python train.py --model="image classifier" --dataset="flat shapes of many kinds, plain or patterned, on busy backdrops" --train_examples=48750 --image_size=32 --targets=["largest shape"] --inner_norm=false --widths=[80, 160, 320] --kernel_size=5 --label_smoothing=0.2 --loss="cross_entropy" --eps=1e-06 --epochs=50.9 --weight_decay=0.0
Rows from block 10, named by matrix and row number. Rows with one number belong to one neuron. Each number is 128 + 24 x the weight over its row's rms, rounded and kept within 0 to 255. All counts start at 0. Numbers have three digits each. After the name is the row's rms in percent of the matrix's.
# gate: MLP gate (model.blocks.10.mlp.gate.weight, 848x320), inputs 0-159
# fc1: MLP up (model.blocks.10.mlp.fc1.weight, 848x320), inputs 0-159
# fc2: MLP down (model.blocks.10.mlp.fc2.weight, 320x848, transposed), outputs 0-159
gate.483 099:125156142162135149128100166133120108155137112137161163128128137130114139116109135168137154174095110065123156121112127148189117118117152124134122107090099118134093123144122152134136144092163100102123146122145106181124090130141141099105139132151109143133094145152130131159111131129110159100139173135113168141133096153112142121130099102104112119125143149101145126117129128139118139150146165118121098123093130148129149152135103159120120149086130127175112139086117126084144096115184167
fc1.483 100:142136118138102130122104148157132157147146127109114119171129132108118160124160129103131106099151174127118124141138163097120146092130080109147112148146141145132141122104107183085139126079092110144110157121125123116153134128158135134191139118090117093127154101121149084194158137101126098122187138121142105142093121147083126111085100176168123123095125153154139160144129107116116148154121103146105109120159093143153106153122139168107139133122119110127094154108094123126146126091105208
fc2.483 101:139141120124119126132114138152151163138110094162153149121153170167136148101105131160121137138107135072120113166121138168149145141129142119077096149117155138111108091103125134163161186135120179142119092117167131089141153092137153127121110113123112109118124095181096136154132122150137117136138129149178135132112113126169100138095156110132206094104131098085156123142144135119105124146122136111148117139162081132140145139135120132111138115112151137147120110104173114124111122105167112
gate.484 097:129115151123160132153089132186225126124109125142106113131069184139154146144156102137122086126098115135161120152115153129125137168153115148106131100106141133108122093169099144116105149119157104140157132174136166108145101118175160107094114119087127147106095131143112139126157097113136114145109159152099169132107134106154156108136159125156125141129129133135161160134146179106134122097193160127119118123075093124119110121115146120123116130133153198094147140092129098139134134126119107
fc1.484 096:128110125096098109123126158082194133132163106157089106106107169140130132140132110160135081125158133123138105135152110115107123145146119120139139144133137088134113124144127115119115112155114135131124139097113189118081149167169122171148073122137124184143114113128126168147182115119153134124115126126176098138093151114147140097106137110104132122161155095128153151154123169140134116129123104136180151131116141168091113093147158121165165133192144170159147138095135110162121146131122164
fc2.484 097:152172134191127101157146123133097159136150142147126098135156116152078124100165140159125093111149086070137163112141111088141128087103108127147121106116113113155156125106094129131135133105156139127113130127116139085128120136134127156121133129136131165155119115146152143150130126147117143114120115113160176120101137120121108115135144145118161123099090124146104132156128115110104115155154110125148112167157124098103162100107118095136110134140163170118149168134118134104166126109151150
gate.485 099:104160118167128122125152135173138133087114141173142144148172114143144153139095131110137137125117109161119156121080086102115145151110146147139128141179100114126167132122075152108167136137116165086154105154145137155160137109114127137124128128130108148121118107086144114114146136174099139145101129144134133121143073133159100125119122115129134146122103131075104127140106155145084139117108152136125084165113137130134098129130128091101149108126141105147123102148110133134119150144120171
fc1.485 100:097151144112151084131111124136119166130113164097127090121160117172097127141108180103100155173125144106139133102157166116148174153159099079099149141135135117127147142111168130109122088063144108128129130133140153171100082058145138086135121125133136147183129153154099128123114125098103177100135106128119116126135111146120153140097135109125149152144164129095110141137097133175152092107139165130127156109153132111113101131130155135109108108119089127144122116134154104151067082112116146
fc2.485 100:127087093173083139129158128133114138085141171140116113121131131108129136123108115141133109146090121138110084162107141076115134155135135144124094108122142145140137172132168119119101126153118150162132133122116108154149123130118128139135115154112113103122104106125152159157111106113129134141109090117113119153142151135093127100107129167100162149119077166096150107108122136108119126139117086136154152071120148139124124126127151124167178167061116154098102112152099107172091121144100098
gate.486 101:151132127129137155138123091139103114146122131112121133149176161130120120145108111140120148131136127141105121135088122104069073123120174104161109135117146118099114119145127139112142089116109161142211127158139123108143124132155145110109132115151134100163068131124097132135082138147156128103132151127120107164140123111113136122130142139140141161076103127147142101138169108136108152101134112118078137101110093135126125161126097154103131121123130121085151111115113153161103094132171118
fc1.486 101:103184101124137133139140118106149142154103164129127146103182096063129131101118178118114150147149141144131120141084092161130114128107157075120135127126135159068113116121119091146126121148098140193136123148123133145151149144151153137181126118120122166103132082110139122107112126124128105112141119123157151132161154096125134120117161145123157106120131131113113142119097158136154154165123144126131173139099125145145136116101122111126105106109143131154165136117117134136128137129129108
fc2.486 100:125135109168143084159147116111134100131046130127120127127108152138105091151157133141099120087133126115105114139129135106155105142116104126121148147111152179133108105125162179122106132089135150140117119121124135105119120108127124153110115149119144097133124090128110131085134098136145163117103139087105154133138139121116088091165130153138117167146132089161102127140145156097078155175100171112115108133115140171140103121112128152108085128161145141135131134083133141123100148139132127
gate.487 097:164122090166113121113102168131152140147164116171131193090127144114134149135145107175115111144121128118132180095135152136168094148123106156127100122147145124150156111063146104130135141131103131115095082208115129125134156106100117148133152090102121123156148114094095133068124108120121169110123154128112096105125129131107079117132146170106100141168140183127158118119151153094136138163125133124107127127102120118142096117140117134114109109097150142134118150124138121109114074094148149
fc1.487 097:142122107092140127134098126139136216108128147144143082110104139147140142103139105106125122112116152143091127143132099139121191120140111131127127120133131134148131127117091140096137154090109147138100085152116157115085132146152136127165150093110162102104114114117077129115113156156089120131120138094126139156089103101181079127171152093119143104136124144144135163162124173127127116117094118132149151129114138124144105140090084100128140102134110152133148155123085089195155126154131099
fc2.487 098:131179195124143096146143158143163136078155109124164112135145106151069123088104115145129088131117124146121177152131171163130146110103139138116132124085123118099122098121141099115145118177120114129145127100084119123148127128112102138096174133090182110134103164146147140106151133155182093146091134176160129136132120122125166156131132140112084145093158167172125112110127098098120077137122125095146120105116105119136114135135155162080132103163128121118110132108142098095149141158147119
gate.488 098:133094155144134131078124141113143153134151130148176122126096143132123169106119118105128123136147119140090113088110153120141149127148146103139117120141102155149136140117139122154122108111122122116063142126095151136066126067138139118163124122095102139118099091149111167125129128123105128129153120113092062150134108161126106161104135114124110124128140072138111147136131142112165119106127146134113141104143146113148191155137118125131136127093118135087142117129076101130181135125109157
fc1.488 097:140121161119097144163055130125158138153105107154125091124072173094176108137134165113163134135138114127131086158132096143150137160110176139091110144122126117149145128118125124077106086116136127131118115161133146138146129119121132107131134154124146160143095156100117117097123107110132129132163105073109113123093108107167114093177117129164174152121094072104091169119131117140126164154144158117124130144116116116150087146133158134141124133115121108152122128167110112121125115170112119
fc2.488 100:117064161133118148119131095134120137127079168127123173116166135128149161133124160102152109137120158118117187130119137141101122141170105098146133118156046115094123137171152150116085175129113117109103154106124109142123112127112114132083126170112130152110138135123137179121130153141087117149114158131149109124134104088115157113110105105118187126134133125138142133137131153152108065119139102104088097134149127094160122130088132136150130087119130120091098121133118074150144130102171126
gate.489 104:137097089117129112126137124120142113121132107144131128122134131110090079125115164108100126149113134099151065104182123142152130117145136151110125174139145147151104100078138169101108131112141122116166138176128145131132111085074114106165146108084144109107087145079161113146076151116140103091168099089135162132153108087141168131103144101140119115134143138140111168163126159114159090137166158170125140120111095166142120136132107103160108135164117135101160152143121153148094160171120135
fc1.489 103:118076165127149140078119130098103122133135128096147172141106091104137130147135144094169127078138152113130151146134147117094105089159145139111142122128125141121149135171149155112139105130082166112083152150124127138147129090137123119130099147139136137143135142162154128081101076121098112136106085154126162147104089129167123105128126138117093137157087130166147109152139116133134108083104124114121119121060155144135157145130128116155125145097106130111133093110113117152130123131093104
fc2.489 101:146137168127113152129121074158123099153116141125127070118119108167116119128137118125152150128134152105193142131109112104102121103136127130096098115164126121083056126123139127135097132102114113157145192132136139149128146151100109152110137169094103148107143115174113106112127109124160157150132176155137147159111131093101116091136104154130108129117114142144129146148105099142164108146123130098127165104111145147146134129154111144153149198124154109128133189123163096149143153160079137
gate.490 098:164167089135134158134110128085110111104121160117110134128142121106120140131150152113123139169098079171134144129147122092083113110129116130128128103134151131147144118124105120111152129052126105139087171153117137120061093159155148094165101149174079144112148175140131125138102104186094136132097153147150145121126070190129114151103120125136082093117145125147176150165112119096141097156116165092150106139112144135112131186122139107149108157111101131116120161120084111102122126132107120
fc1.490 100:104158097139127142142138131160167095103090135141143145130132112126104148110149129139191098139103142112113087079156140122137111155124159145145093059095157149136123163139147146146159112063074128171121109125122151090159154102136096163127140153145127149090132084102086150127129109105134129178158131154136114111129111112094114102094112110110151146085138124125130168097112117112159123124115164119143095131105109149112154135077148141168110135123171113138127094076093123131133145152092126
fc2.490 100:101115113103111160107124123150146119178159131137131123134093090098125105112172112175089100120152138140138144148090109154125101125129108122095125122091202139131112149168125151114127149078155118120158095122088165164137145122104201121139117143122163072083099130127120145124157110133087124110132067101138099083189177126115141125148148083123155144139126138131122174145167099120127106155109136104119127131135138142122130136149182093123121113124136095158139111128116140126090120163107118
gate.491 102:157158179131119138085127111160159120109156132133086142103167099161157136114117108128119084120170141137156122116180119159173100108114129127125150149132108146084144103097177118145091126130123157129149116091132139141142161107091124167169108130106091128117114140127115114118105121127102114127160125144136132172171129119113144055073193129120141146144141129127136156125096166112070108096128132085109156103097075166131128121165131120148148114124118117128141092120112133130099106195096177
fc1.491 105:082158099104125110133103140143078143119130145155088099133124114136185139137109098171131091131099143089132132143143168128129130164131106142125160120142143171132105167052147138133069124125127144118094118122102127094137117163132091153145129160105137144124114173133144144131141129152087085133163096102141113172144174118094131109096058133132116103119128155152105126109151097094167153096126149178137148141124111144159160142105147125159113087129174130134084159103130110153087127171112124
fc2.491 102:150157151148120110151165109136116119155181161116109128165127135163105152146115139165151163133138098112148151116126148133150124104171104109128104102133095128101125114091097151166125097118110107130147074113095141103108157142163118084182139098153093161143129154128137128168102145168154127135112094086139105121147100142117121115100156114132143125104148151127162111102152154117123148122148157093077148113174145129141132114143119110114149128129101122123090073159151158102123150142122151
gate.492 104:118113077118128104086124138143161091154132131178146142078159164118164108097095144127093128136109121130163129073151112109152090157109159115143123156095132143121092135111123117081102179111116137097148129108146111126109138098139134151122163151134077108185133142105093083167065079145101139153123144154120143142142143127169104138133099140106110140176122143096130109104155117138153131112115099130097089073105127137115136145171127117133108103112127127103149125166154124093131144103117131
fc1.492 102:125081108118103170107128162118121100151144125105121121123102125102126113128126108137124128121130137121129120123143122110147138125152126137096170116161093151157117152181116092155139129111102176116161126093133178136080128150142143127063124111126138147110123158165160127097148108116134131126123127170104140123113134103170145135105124119196117134147143131117108184151143130073104128136193124105108126098132111141140096147103107158146145105110114132106149124164118155161122183091146142
fc2.492 101:158099132113129143144166170126096134114131176154106180131138117067114145151139141062119167150111106128116107081163098138146125153085110100113112110140117132144134134181133111111119143136091178142082133115170130156137137178149155147119115139144143100118113136143123133157117110159148145120175110129099159099151130151152137097131135112109139120131165179137135104151094142113128140129150115116087139098131160154133100119171116146152157117164103143109124117185106114149100097133119175
gate.493 099:133175091157154143108122147145069118095129152127123157105128141105160129150109103125110156130118084119143125103138144170124126131132114161116110157103112146133138157122123151142140154077161147160094113131144128056128114101106157173183131085138103175124141147119111113128085152122145169123121103155140144120091139184084140159162139099132135107135137112146149149114095139117163126138099138130112133124127120132145101153111135107148139161125102113138173149136143083129127138092133171
fc1.493 102:096129108127146165138138154105167137126100139125111159125134143142152108147132134162131108131104116131165098108133089158123136079134126136149103113139152117111112087118146118106141134106089152124139142141160111127128106114106086126118142102153069099108117127133137141113153121155083138131126133152107135175132142132131109143179128163115119141129152149122137161112123116140138112193119157154141137113143122153147104129108137147114163139126169109115147154118103111139111128094095103
fc2.493 100:128133163110119136124157133136158113146152114134188122106157063095165120132144141114083116130133132142131114153107137167099158109133125112149131096152129130143144106098158135133120126147089165154117121137137139152118178117132169187107127102123113147134119109147129099141125098164138127133099155110119139081108141107113122113118155095190100119138134113178156149125122138085132137178174103119108127123094098089079141148067125140117154167113166127138125133117099157138112136132102126
gate.494 096:141125109114138167138128123132141142099134128131101071087171152137147119144130107123104130156148134145125090127177162083116157123135150114113122104103182161147123085106123152119165095163120065139134140080117171134134133107120154043105146147126148114127148117159106122111168172117113150110140110132142081124149137162127117122130130092106161154122156113138147102155130129098155088113157146107130105139152135099147127131146177125111140127104133107109094103100088124154130149140149127
fc1.494 099:124164155132163162115104170095098140168135102121108143109148146136116112137091131093128118105135106117134128121110126193110081098144114120123152118107154107134088107129066152112115119134137134119129143131137115135124092107126210121120171123133108119095106119171138164121137093145170150118134114140115135134089128151160119155152151150128069146145095123139125122154137146120169107095108170130131126162162138129117136147153116097137135117160126169162143119076130154104092118144166118
fc2.494 097:085110107139155054106160120156096122117116127140171114151098112104125137134147086113153105142123106146113152118073141107129141082149097162154087138088143144079166121123139168155120087156170143112130107131154163155144167129118121140121177143093094118117167157172108108147149149150148128170170121133081103153157103127125145137174141134157116096110119128113135118120107077096139121159133126103122118090141127119104136144131110130133143131093120155147083106178124153140117145113079116
gate.495 100:141115121093142142147160083100093121113140156107128110119156124105127112108130140104111067139144130121101150123102126129090141131139126113169129144102150123102110119145127102181180172120107103163117143156099180144161177116175134103130078133113113118130146124139115163166114132109116125138150123148134151129179145147096159166142116129132130143166123113137131154120113106091096098118163139162143128100129110130117124099155166125132123091117162136114129101120098127173138126121093113
fc1.495 102:114138140162118112094137137145117106115117135189120117111137128135107123125124098137129132122166117115119144108099137128127092112126144132132130083151191108115179131146184121115186156112105112137127109145146162147140129134143136142123170134177150140133137148116089110134119115157177071172115150125113125175131097093141117100107146142118123155154121112064111110112156130130136123126105158089076114108146121133111128150114116098124108155111111157088067131103090070155138118106162138
fc2.495 099:127124118103142143144095059142146160144107149152125096130120111151126174124196123146135195113137110156109143109095125123142116128172150097093181146060134090083119148129160156095115129085111137139131202121070105138102123140172079150133137138110176073100125137099120174145144131153145101119139109141129141146160139115121143121130126101080093137162131167134113149180142127126125138125119115120162180118142124118096124113139111122130129141144115108120085156108149112123108137147125110